A small masked image model, trained from scratch.
Model: 1.62M parameters, 32-pixel images, patch size [8, 8], layers 10, width 128.
Training: muon at rate 0.015, 36400 steps, batches of 256.
Rows from block 6 of a small masked image model, named by matrix and row number. Rows with one number belong to one neuron. Each number is 500 + 50 x the weight over its row's rms, rounded and kept within 0 to 999. All counts start at 0. Numbers have three digits each.
After each neuron's rows are labels from the 100 images, of 14848, where the neuron reaches its highest value: "responds to" is what is common among them. Only what is clearly more common there than usual is listed. The data: pixel-art sprites of 400 made-up characters on tiled backdrops. In brackets: how many of the 100, against the usual share in percent.
# fc1: MLP up (model.blocks.6.mlp.fc1.weight, 384x128), inputs 0-127
# fc2: MLP down (model.blocks.6.mlp.fc2.weight, 128x384, transposed), outputs 0-127

fc1.158:431486522526523413498561493454534601566506417624526471447558429515488519449457503516556452486545598517482484461475522548534498514449489548540567544402485424549494484478468530508482466564518577516504403513495512523514510514490494487489522424546486439441447457527503473434526480416540497484497371495469581430489493579447489605537489528474480464542434481466628624425612463509457468600507
fc2.158:518610467528536532484475504445509535536469422489499561429492527495489554509543508563511399537428530565439485471505462533468457522505419491473492537431577454465491356467592549569456438544542540502476432498470526607508489518459548524510557563443415435423463406551549472440568527470503524449454452476505589486454498446581437538452445566452560506579433474452593462441560552514529468537435
responds to: black (40 vs 8.5)

fc1.166:529510516442531417568587371451516539539457520470511445480506486537451508528505459449551544430457476511492440476508487428444511502431505451525401500447606597478489504509442555641490490495469531483532472541562474586521394546408550469486531488451506505555466522472430523477502446558549454425538400529554443575558511462524486545576455468461532538450471547499529380434481474549567445510590
fc2.166:461534450471442528425492519514480479481438413518389505569539541488429486428458471537506552477487521596482501576569593531533477518584541489521543553546461461494497496514585557397529534504492484491464450487480487422563595462581517482530483522546503570479590526516594485509508588472420581503444612434465423502510424498486537560393509533601506421539434461444506581495459492507465525525414
responds to: black (27 vs 8.5)

fc1.271:471544386361521494546543522577483535505517500432477473340557506482480485560569447464426590527506546474503504506455485473451587505522472458427423597453477386562426515543499520487591457482480463517543546484557524466567472458490515465475516398565518496526508525420448491535454557510567464528474497531484485574417531542459447505428446511519538423518482585449597494471478535536506493501603
fc2.271:452443544581519499457423468444483433551471501478452524523488502478570556472500545545555441493544512425556526556551522454545426534530459543559506429584436566433538430433424473533490472598561551443425425480440512504554456488543581492409509522485591494513510463529559464441502474494459497453499471520533649490467428441452554456488474426561457540602551490515482512527440405416519459430440
responds to: white (33 vs 8)

fc1.56:523531554512435431511535502458461338518517470441459567507516533544481568540507506544483442525526503464549528424466509540524562503527454596561498431546432484477491487532527522470504446455555426389539542484516446557563527531471520445530469476487450502563518458435407477519573476444537417525413492487506532554580540412485468504531374483602414404476469478416526575464540523582536446559560
fc2.56:447533617384531486482521476548516527503552466440506384508476517531470494548481542565517438533459534558442349562535584487487537476472514546373463511552455531574528551550522495582537486522541509585468474530510530424461476502448512563503492502513508448446567502486539534462457470516535523490628487523538495506419470592512565508463655546520497472519529429500478435368551499522532509435518
responds to: large (81 vs 39.4); yellow (70 vs 8.6)

fc1.159:581534389557464485518391539559429496477551378583500576466506518499525480455496504512524514546454544535537462488526524519465470545523595544523555433504498610453436526499508526517522466538510456449526501576495563574457528504563504520519611494475535505481420496416454637449461467459554494568502567528503402484470605432480565542427579503507470503588496526442523480504582487454560594462523
fc2.159:431465571441544555484507476505583495517405574443463440560508536501511481527537533450493482436519443441477520474493517543504571448453425422474453498497520392531547512529464438497526562491491486521477535433538527418554442512407479465466463479476444545501617492568548401551550567514419493473502448477494630498485365602473476433526510492430494517389540470559490572480532449562429442545466
responds to: black (36 vs 8.5)

fc1.160:577475501555532546581500543426554524495475488440446474500538456482550433475454521477534512484474501530442544551448555522474516476452511519490664516539470493405413476483493514530471531602477479389514499598428432447494498443557507424537564468450422611403481528482550546498478665479530488501618564525484557499454483489507505497441514468570449529500573522462487502460570571570462513496455
fc2.160:486471419584498482482547433490504510569567615566527561453525586488538519537436533406456492423562574535477603548532418469540496452575558468452469549467447503462472506559434539559515565429465528486513529544593515482513508493542506472562567541492474497492498559578550455515493471568576444538506509528493501426433512461425516465574445512427524528523469553541436436494617596504587480604537
responds to: black (30 vs 8.5); white (26 vs 8)

fc1.304:572428498548530508506444557492513426538504547529497499502462518497520524502481422534438491371565497537453475467515562480559561503505522457477561511549406496491470531503433510506600481480544594544422500456485583513495403512518469515548580456579471539425568451427430454422443491511593600500436525434546402513467401518610473447499499494600512500585434532500502454465535519549493405541453
fc2.304:437583538473538492534520499511438600464499449491504491527495524450487506523534489474585501599435532439559483473471452491449400435515479491551448464509584540559516558463533470477428513543479442460640485575460408531510606504477514454431419541427560463621460557584578502560490535530432473508561466548492560523521578495381566529542499495401513497444541506533528577523525485539507567483546
responds to: large (97 vs 39.4); blue (28 vs 8.4)

fc1.137:478410472488453463459506559446531422501496511476502516498455462445427532485472435580526507483506515498616495541430464495586525634436529510501521537530459466517521515455420541441527421458509557521504548487483523605447500557452623475511511479431611421560532508473543467517493517405573550501525509544491479443476486436540422515481612627559466578438493492448519591527549468421454565506513
fc2.137:527554509446520522551527448565491501492547468499469484548579487543497517534549570465477534549558612492516453457514510515491452415652432483479496505511493518471498462488553498604490589469561480475433428551596461498549429535574340467481453504566465497449464491465456434447467503599441456533427438438466443570472534501432572482512391483487526437543458549521456458481485498424593519446508
responds to: yellow (75 vs 8.6)

fc1.326:523456463415481473447530489625434563496502545595476508460455348530432608486586540547454569494472518474507572482491467456512502463518521515429529536466462455538543449533464476499493501500464454505590515465516525482545550538554426565542550460455550495502499419491526525506528582443507484486388445548540506548479426443392518474440550547489460434506483448513529519482560316464506477531586
fc2.326:421533518603523479543424500440471393499440464467520510581590633484595442528426540396552444492543501534534412510510527495471525519501466509491475461478529560382404530458556505444523521524541509551449500495501440528464519438496559388477476497556480490579445529509486443496521425494455524536493524429472505460510580568599502457568462467460493558447490570512521531521455631527431515517428
responds to: pink (40 vs 8.7); white (38 vs 8)

fc1.200:539470457462551489509501462459463483475545456565512520508487473533522489465362420594491501572441548470458616567545496468540551520553556503529504501536534529484466536429373609488510514569464529434489530491475582513399540466460558466428536466490565412463509501551563545589430473509521425503585507583458555543477442514627529495575564532531504542522551510533518537405497546532454574435484
fc2.200:444477439574534572470536598471454539511545505485567574552492492441436462461440464432530515501534564538480432531517470459580550483444566379606507499535522565338555543434492566490566506434465520475474554479558494492458545521472515449479464490404493460512466393496538526603579484498527480522525448521525497480411480451538515407488617550589519545490437494540528531536470472514520548574492
responds to: red (62 vs 8.5)

fc1.82:528560509479495436459397451531458402654462551487517534522547455469509557548536434502438495514432566584464498437426552512510502587495540426561553505546540525531623497422473512472509619489531557551598450572479529412492499519508397431477534478477496487521534530531427467524469535502515498377517433465562503494468581534495505494415457479533457575561575444534501500467522536498511460496427
fc2.82:408425461538460588497607473467568567386471494501453526469484550564507436442513571469531535513584421396499536532539499445488538459521434559450418487501465472473383560534560482550482387525453439470385528423474478572544548423446565552490508530556490524459500452490481524476509479455487481568503528530436554453556440487500504515552554573491553390483452455421476529507479467511495545510577
responds to: large (82 vs 39.4); purple (26 vs 8.3)

fc1.279:486554557465511481506397454538481461518497550473490449493441417419477420561506426473576408449585485490469518501495490502484521462437475532463505498466520479436523469533557394517532496508460492532481530420558327650543463541539599505569539546491525538472491457424482503505540547479484544507438518424588491419543551464555459512468519520435605530533514464454502510565584514515461521625537
fc2.279:509448476552495466513560576447516480533500464511502571522597511609554599414485590501453565579439470480604437502461465461498533524559431504526490509520482504544503479404499520491389540534496498534515474533438626423487450456478405531464472543526507471512468578592532397504470482549528437543541466507406501551483443499455527507523509488551354430475514599532505504473407483519495514418482
responds to: yellow (85 vs 8.6)

fc1.9:613453459475540537518454475571493468513459502461403488535460535523523491474473466554516455434428505532533546471523545541566584524589521439573558506481617532471424565474467478583464523518557533484493421471398475524551525557557446439440509426636551496531516481431540593509451469530585469467595526426410535450445499521529494555599510480526519458479559535441467445554448520574512529453470
fc2.9:392526527594378451406568549472522511475477440551538526557540488443509480483514503504487500532576499477459431508379496452416516502441489508515512581423453573374509380466540489464499484390466490529548495451536526440462533445415525470385531467493586464493504507439538435470466541480441489515530516592510533565484554443472527480497578564525567586519447516498514602545462501508537460473507
responds to: white (63 vs 8)

fc1.29:507513534433385448526402471513476610517521406545468437536476567451535501435499564470573503505507502606506448447461513485509510481493423507476571499552494502517493523516397459462473508488537613485577571388561505526503427426405477467511476596478551571520485513542512524548505523443507419420516454371454579580496422381474496461517550507510503437520492492484500582548519482490452542473532
fc2.29:565500523484509449526492537494583506418531493501432389473498556498513451453513496456568485514521440500403579493549502418620480470534595579512530429548472497462589465474404495472410478430550455447489415537453565459421589428548486479440512525569407476494520446521474482411476427453501443396501435434434476450546496408482438568483517496537506550556540440546492500557504487532449489489497
responds to: black (29 vs 8.5)

fc1.123:566498486562508445529449555464513477510566539474473426457596489563512569549491547490575434513501499495542518556430490592536417476442482466528442455543489462590494427511578526475532473466458382576432518482517567428480608491476455571543552518577461518566461497483557453462467536526460525434519469478477456542577561504444512464578390480367475447526488405549489460572573506499425478443524
fc2.123:463482479540518476479507558506513507579451565597500511589393500479430514417464481504482565459523461504584411388476440377513520592463482489448466541538530517532504571508441519470372479492559497471467510484478523584488467556481468445463411539412461429415514495510480461481441519473503443546530478502473489448422416548472526502405473516511511430454506463400549473482399500604548459450565
responds to: yellow (60 vs 8.6)

fc1.87:510375568416534549501526465483398493473400486478512578519501519556466458488558480493528452547538486585458531464442436556603479537500502534548519494534499494496458538468498444459498521522458578524512471475573445524546416480441536514502499546559491482433551459579492481399438519534520601496607542549506484630488471422407393501478596518577487510451458463595559541510420500566494544510469
fc2.87:496458515458609431523462457493403379487519507561406446511567480497579468464567418412548508612533533525471536525482372521531491483493492485554462530386558480462534527483522571517485511509502433483508525461422456522512528494472508606486540516561520497512563457612461475439416531470504539471605457436571445528490481471448417549497469516582483488432490639551520520511483510520523553546471
responds to: black (50 vs 8.5)

fc1.289:457394486472416436476427510435527572515524464522458493491510451500518479484549526439546461558466474457487536591480531542501595571453465483551536490502522477457474450529443609565433420517401619635553435560539493576471496557476546419484619491558464463495507485470491488435493531504412456568490489454551559576561549508531549551508503491531446370514502554468513586460477542465522464487503
fc2.289:391463529509445453534491512528546410442580434501558538418529513533503463495468523423480573481437514490552569593382614493468489497440431439576563593504486545536439410512441578496510535492537468501496398441552481506437502532551480498487429584523471557388566456383506491468565432467488574506459452459558489499550516514479453502453460587503506548549478459479482527478501517562516571473533
responds to: black (27 vs 8.5); white (25 vs 8)

fc1.325:547544506527568563549479517460551451473465495528479481552595561525535506527433460461513473467468598445571517418508501473564425417446625558449478496581467472495570487520459459506545443480573507462576543427543513483542568463496499488522372437487530549417567544549485572541462541509578528546529477469503471536519414499528495632407517558475456473627463527553547498544544531533528416459531
fc2.325:518444539429433521462541508529474562506549518416484461460388468520485490453541452521571505483609496442360514499465482490377519564594443439541512464436502531543452586501516536426570590573419496532440528538422532520476494576486455480485549560486461534513440438457465504477489415523395376423491525546553539474493539541501504448517477450500528502417509495412470459491531474470395517485488
responds to: large (93 vs 39.4); black (47 vs 8.5)

fc1.161:555462510437531491488477567495446457538526444504585594548521613555492431496479580423517539568421491489477489426517545538486407508492403468433525550491558441515514477440459468512650490541469512475474669463454532480470552545495421540495430507418503490524460624477509548412424519479451496493574526526530515558569467469573495587489465561492517479469450526454426482489543464438521497499498
fc2.161:503475442499593462412558546515462558444503468605548628460522519554412525512460447430555481554489481536420527492524482547549429500523360464452553505488498508513471547506493500501452495512492535456525558508490574504477544464540515479518405375418481607485445477496527474455445465474420570378541548564501467537530501493544520510425545496434457524417543448561412524501462464522567400457488
responds to: black (41 vs 8.5)

fc1.241:460523497355507643465493505528596475516481529586487464514469531469514470378469452419514397479526463510453524493499517570496506517558496503453567515479565552509432472433560476472565561429458462452471538451510619553488510502486464505483494564554514471518547482430565486595467523391541524513544458575511518509525491414554473609497487439458481508528575615535439492447485537430585528543497
fc2.241:489458467667558388524483527469430475524458461547570597531611482523501446474532547528496572505473546521579405489493458420489480486504484437504455548498488513498479539600430509456401489497562534529587543546489395448539525442430527445512490444435481572505490475539396505519530463538406457475499506497491458424498569559412594443546458574503494466496458529468507486433450498543438487465462
responds to: red (25 vs 8.5)

fc1.141:531561519498440582398454496520455473482414530505538490476520547366448503460513517517589557592552563462608501504425531501590542550492542497508513587537494566585477433469460555454430581462596517555505461500484535530476509601437441528483517433506438438595590510505515476471597501545539535525488466506473557570559498538473508523475548571547524505408537532443461435515491574494460441490575
fc2.141:501531556489574453620491515562599539601566577433589512429537430526515521492498522481460429457502467538508531462519537598495544469450456428443594443451497489441526502515505475501586435521481492536472533431546453445482544498427585486515541501497534581479493598506511577480476472522430497400499565532526443479500529475538501516565458447374517479503397454549574548509492465522453600490400
responds to: yellow (64 vs 8.6); orange (35 vs 8.3)

fc1.91:507509569394534439478522513453465396578381586353462514456477411502513493553529507455486459432494532532535482449567472603540542497532484534481466493390436427448564500484507500535512466496512524528433423569475501452559534561523528506536429530407521466435514417520418483494421494572527464529558534476551565497477593471560485472607505515495450497480511458475425456548506501579471591492500
fc2.91:525469626523514534518550527503463532524536528654552488495503587485475504473538488392455480460525509603529549442395380486600458532498516498447512527465490515560492554450451544489527482524501437489482508526532501578462471505446484491549560526514559404490491510557510462506500568502498434507446538482523510497391447468499439449420349568444503595534460467436483502556428564523564443595510
responds to: large (88 vs 39.4); white (44 vs 8)

fc1.118:487500486464532524500517517551558466470550506527541456447505466421490559506530538543511532530470468553484539527528531508512652447459464420567551545500473460545477481461498458513449556521481515516435462671560455612466438429547484527555552505529511427527512462527509455386563486427463432449515535463421533578505568443497520419537550506461524454520619445557461630449451485560543552498425
fc2.118:521487525562562432545505466447486535445435496395433552516524521628463443509540398484465475453581552456510468463471531562529430550551508524468487518520510513404499540461538533470549490503534531490523511405479544359515513574413527448485485502358508544489447516534508518526399483548517533557491497505480558485515515564490536541436496429462486481453451568403566420534527464474473375570599
responds to: large (100 vs 39.4); white (42 vs 8)

fc1.297:585409487521537503532489429473512452477479476560513385571478467452506451472409400548487507608484534470517604510495542505565611570550534520523512591525568480519477514462471520502532532538458575469455487488458557523419461516491559513481465466440488508437531562539527431605420512502433483473531481542480462528387489515625540531553449507502628434450527516564501480569537530508549588431521
fc2.297:510564646534542567499518517466517504512516498502555527521560597485465375506427487533513501471553438481424587507513475557589540532511596399506484529562536495453492619549506513489532427405448438422552446553438551534452523585396507532492531530356507400452509510444479428543480468489491453450457498521495561510402500504503520485490452521518518518506422451522492511527475462432469502567551
responds to: red (100 vs 8.5)

fc1.63:565452568546580479572497549472468514404564556540522522512495574472559485519533609544522527510513617466452528460586435450517535509458457442445562446519526507565457480559453577468482468512495559535505484514444490566571430506494534512544414485473506514479510518512463585476456536584566553388556558501479538561541433463496544573513511562628613540543454440458531453516482440601525512514416
fc2.63:471540493491466609463537437500504467555453492432495493500485474508453512456493471499497502487486481505518435546462611568427430475538522526541432509480467532384521548441540467532561525534575447433502470460567514425474524523523439510427598467531480587461531472473573478486469481453414460579454388507482448398450574475476489486517477480344425418452566528536487593441515537527451535435604
responds to: large (98 vs 39.4); black (40 vs 8.5)

fc1.380:576508575632470459485512426545517578480509523520424495428562525496387520458422490493470622594506530533484450488532506471535427522418441520420540514464534562582529532464513491500520411404499450491540568550484565567409451493545604569517504540463484484449564557454547462531472531514544476474448492426500450505410514512497508451490460506452520507417452521612518529536426483566465447575512
fc2.380:535463651497543460488480465506512491487428483437381533470609565507454527535481491475540548548487503554480377536562512515382515515550430522496510473509451517595461491501544484538543549543524538448537510538574510498459552477466541570540524464494484349454501533379450551506451464526520575486536464461469557532467539458494523549581622431567507467520544568445489533434564466573514496436513
responds to: red (62 vs 8.5)

fc1.233:579558483524451425496468540484504472475439519509479462535479488497608469470520480523511464460550508493540466449464563549468546514605499545543511625446581449547454478553533383532504557558440566455520416497435480565475418491525586469474443471563483497456568592516428482439449511567469588551555541454443467481467520441454534560555475464431520461444525483496437487613539494553537429368474
fc2.233:503493461539329488449428496418602438488497525548485468536558544510561378545519499484492491457538504499466519527492488486452482478411382588538510514403444484532511420525563473465518566555456449451528503495543479483595459560441573526479552513588496567488444533478440389432465543451509530490462543486482524507607554515358558536472445482464529563555527522518473480558530471455537462502519
responds to: blue (76 vs 8.4)

fc1.156:474610527419536456542502479505480579466506460580467535495580472587509485439493513475558450471555487484444437531530518528434552458546467504603534405505567439423500606485451511451589486524476486527545545547419520499603490460591456563505499550520494534434516595408406473593501505524544480559514466459543490528547404504568533476495448486493483542531549547534579540538481579419464515558400
fc2.156:497426504546384537492458520484497447588490515493515403544399528444442529508550467499438562513463530510514595481457528443486456579424516517400434571498413554536520467497477455588388541521499507469449468441589426513502557499422505422515548428548519430518491449577546501436485481480496532437525585524449512477506581561449488570516548569464499487450455484490463440459534466595574509445594
responds to: blue (38 vs 8.4); black (27 vs 8.5); teal (25 vs 8.4)

fc1.7:587468588488521459472516489532487423457532566582562493519525469553485444518502559571465453527597515501528563513439551500564448516444510510557481395488543497465503516412521502406401508513536556432506498547498404551547504552414525557563489567497432574481514500505536453493448479512538371453455409444504522452551495465565525405515499608408478511468433604543501537561566577521512537532486
fc2.7:447518509510474548512478482495465515492469483406500407423515502518447507487537362494582512482329433449465445422601457482471576466512541473541498505448435431525547432491456477543557474435423474491487533440523520524482485568496529503465579458438503490518525545505470525526486526506487578458562625591482489445486527464447457604443544476509545553543511360496436472473525401484508491437566
responds to: red (73 vs 8.5)

fc1.1:431485456550547505516489472537467503451507484513539608443495529460520491545497450559524411566550538400582558495471541491544474523498567534454666464415430448538455558442479428520522507472471538439450492463517465495498478539509566467330519544457465519482564580494486534458460519477488391482551462489561517512467487524525470404429440462588582494601460596536525463485418486548505519477518
fc2.1:465487460561535424511515515475473472553440484521494460592579534518553496499505517474503616545438483568586459545461461451474508543545448519516342535505442494510451437522444564448421523515628571500522529538538501488520542447505458483615460424515450525543470502525456461552527470461476555466452509485459434471510539581480554546599519554493457456402528591423567489404479600578468541477478
responds to: red (90 vs 8.5)

fc1.248:459503521510565444486533572506608520494546400554503600520431450461511530534482492537580408569530483474565614594448577432446365470576470455533523468495512455544461441542495463502475466483505550574506510453470541477609515453488453587479503584519489494464459536483555522600472534502529502403486479436579521586537490508514476458464538480486463427507527524514511531528565484345516529450465
fc2.248:582502541532463514428423416486380507549473551418570501443487554574496556423502570458385536377443544530478444464517516569467633489468515540531458507510470509487535483554475512494520515444528484386492492509545550553461460469472575482421521396487511508554480532479458449485480427511494479556472510511484462418563477441498486535525459483558492505466471479472534496534393484652443510612507
responds to: black (40 vs 8.5)

fc1.143:443415572466472508577490459464556480504471434497345524435497573440541538403481526484515436430466571430521547638523497445429478581542626443555521532511443542421509503546500550467546532498571535446481475548584484504575487490541553467523531482475540521551518544502481474484514533507498420549510600527539471489539499519498541477380482540408491483480416423517447506591483459551556458502525
fc2.143:534567440510494501530518516507447580497538592449624488544451424484522507654574467521481490593515477549564551372486470557492487470446439563503471471525548400567530517473447443506494455457480525555483548509488541542407548531482451517418449504519480450441397415425467482478498419459531483543475425520512495498516553498506449540591589473515580495568586562492569481456514522437442509475479
responds to: large (86 vs 39.4); black (25 vs 8.5)

fc1.337:497498463556515503567462467500407451519497504492521554471610503490536414472526422524465523491510421594609439543511581550502515493487465563532406551497536469523473490404475449536528449469507412542507493541483359382518549547408524521508474432486521425537508545541511443493415508452527602538529599528502509500558486479522576457460520488553541467515377501603543478509543511440488542598531
fc2.337:457437468514545446495491411513519550469501539508407502478478485535476645407540398513487522601555478480501563538580515626499502513499483483517429422568532519428484437456528542564565427524586548455434447448527482448505473556509520564522475449491491484504534542428494456491386596435613518504495426573465466559613523563486496500486446474514510574516520485435449517480454541435442523476502
responds to: black (27 vs 8.5)

fc1.205:484446519547534442498552453568524451537578469457559519439498526498507375552512432552556552517532500432539476535482512475590494455598470534574446528410476416517582444445470433477520450485496560394486540526566525598498492522537444462550448467444460558481509503414577434616533500508502435513549601510525494554517442534532501551428468584509408539523542524553589522496435549454526459499433
fc2.205:515532537505490516527461491482571536493494524572501434524461526506519539489401579384492445493462425461493542501480523548486490533452443472412587497508591568503450502459635552512488533593506518537475507462446538481568428556490456518366514620540602479514481563602635465424443474504523489483514492455497529498518519503583466436594520408524455444473523491503531593539491553491458548455472
responds to: red (98 vs 8.5); large (70 vs 39.4)

fc1.182:525575521469445483431377454521441427614492560488509562482549528470495515536554479491442536542447596543465471418461554480516514595491514404538565492555576577565593514390490510456519626484501577508596441555455532409545482550444434476495480487503495507517549572555479511510505541524527530397517418484540507501484546532465493503472451485546472624570576481570515525439498528501498488523496
fc2.182:586555516451580400505444512539445453629518498540562428518566446380472538525509466521474454495477589569535464447437516536509496546455559458535552519458519549529577407519435507423507593507569572520559481566533520446432466588511467490528477480446452458516538569505545530525483531554503573444438499499594456586475534504514545487445456398490439607505520526564556431528489497459480467545462
responds to: large (95 vs 39.4); black (26 vs 8.5)

fc1.287:461554511474543391473451525524532406496479524591569631497495508524458511517539514499435443491435405501494457467520562447612595495400486534505432520473579497528506450527439447524411503494562466492428464546600521547561516422480539549401467469473490447496508498498575508560496508527413572543463564470460453459545548435529467508589586499495565459592497515480520486533465458389543522540537
fc2.287:495450482544488515533589497467437603543536458469378420450443417544540538435485409465566557558609529527386513540473532518457421513622571449482505440520483466480476519463564565468583522548470531492507503439410470447465499528495475484490530548465468516531473508440484499411494489533566440435510467578503559582453513595451519461465409487495524557381477519448439488509552509501422486502471
responds to: large (83 vs 39.4); white (30 vs 8); black (25 vs 8.5)

fc1.360:468418520449564436525488489495518473558395502470447559494546522483446489470460556488588459419486535543439556430388463458560531487517559481453607525528469419380418515490504516524502474525516534421479485550503529535599591469542501456494569557416520515457498585458589471448531496529534507542547481505466501492406524481392468474433472571447523563500477545423450455522639572506539540507497
fc2.360:545540494513413566474534511485480506482559504526559410472458511551564467522511494488420526466535464461508445528599571566442427508456542494542397461484542527624604490470480476531509544445491417561524499474518478524401390531476468541496491439608460489555505429486460552492393452446571415401467525482539595511595454564583480500510564477507436428512484479563538489484480456515435448534529
responds to: black (40 vs 8.5)

fc1.180:462474453501379446548454483428400494564384504446545497414572521530433443486492544495493570472541551428521497461432566465537477472536465515537490453553473505421518605488447504520499497436453576556555473525475481610539487486561511626498443524418476506564531470456550563486510491474470535492521439547453499538526493603439475462421508578520547387590569518577499481482522480548532501490406
fc2.180:460501474516579591491485586531558544395627499530507422515505527482550559487446438496501407525454424516469488458506547519465516486499417535490462577513476491562491440567492541446424489587465417480471494520490462405456572492498537376442537495558476472479597586511504431515568444515507453501432502569590388488476437443548526584498520522474482609379520519480502479534506505460495513491547
responds to: black (31 vs 8.5)

fc1.10:546445492553508468499440566450506514552523533471501501488523493510555504580540363483519390482498456550492476531365437539432429487447506446513451537467468456555428522485597426528522542534558416478501476469539515506660510522460443558522578418516589451417582496541516556448521569553499528494550582548408508467568471505502518464403549512458527575517525543465567490494443527499526573493497
fc2.10:489471523438431521437490414503511436434500458463445553505457489398476498558432533459420571459530577440489490463600501526575490473592551507490555503468486523462506395481470544503462453516518588467503479526592412653395506539576466426423487539528420502603493526519445484526436482458487474578437439481474564524490566429501451502472466547578577554490459519525445526484475526555481523531442
responds to: yellow (96 vs 8.6)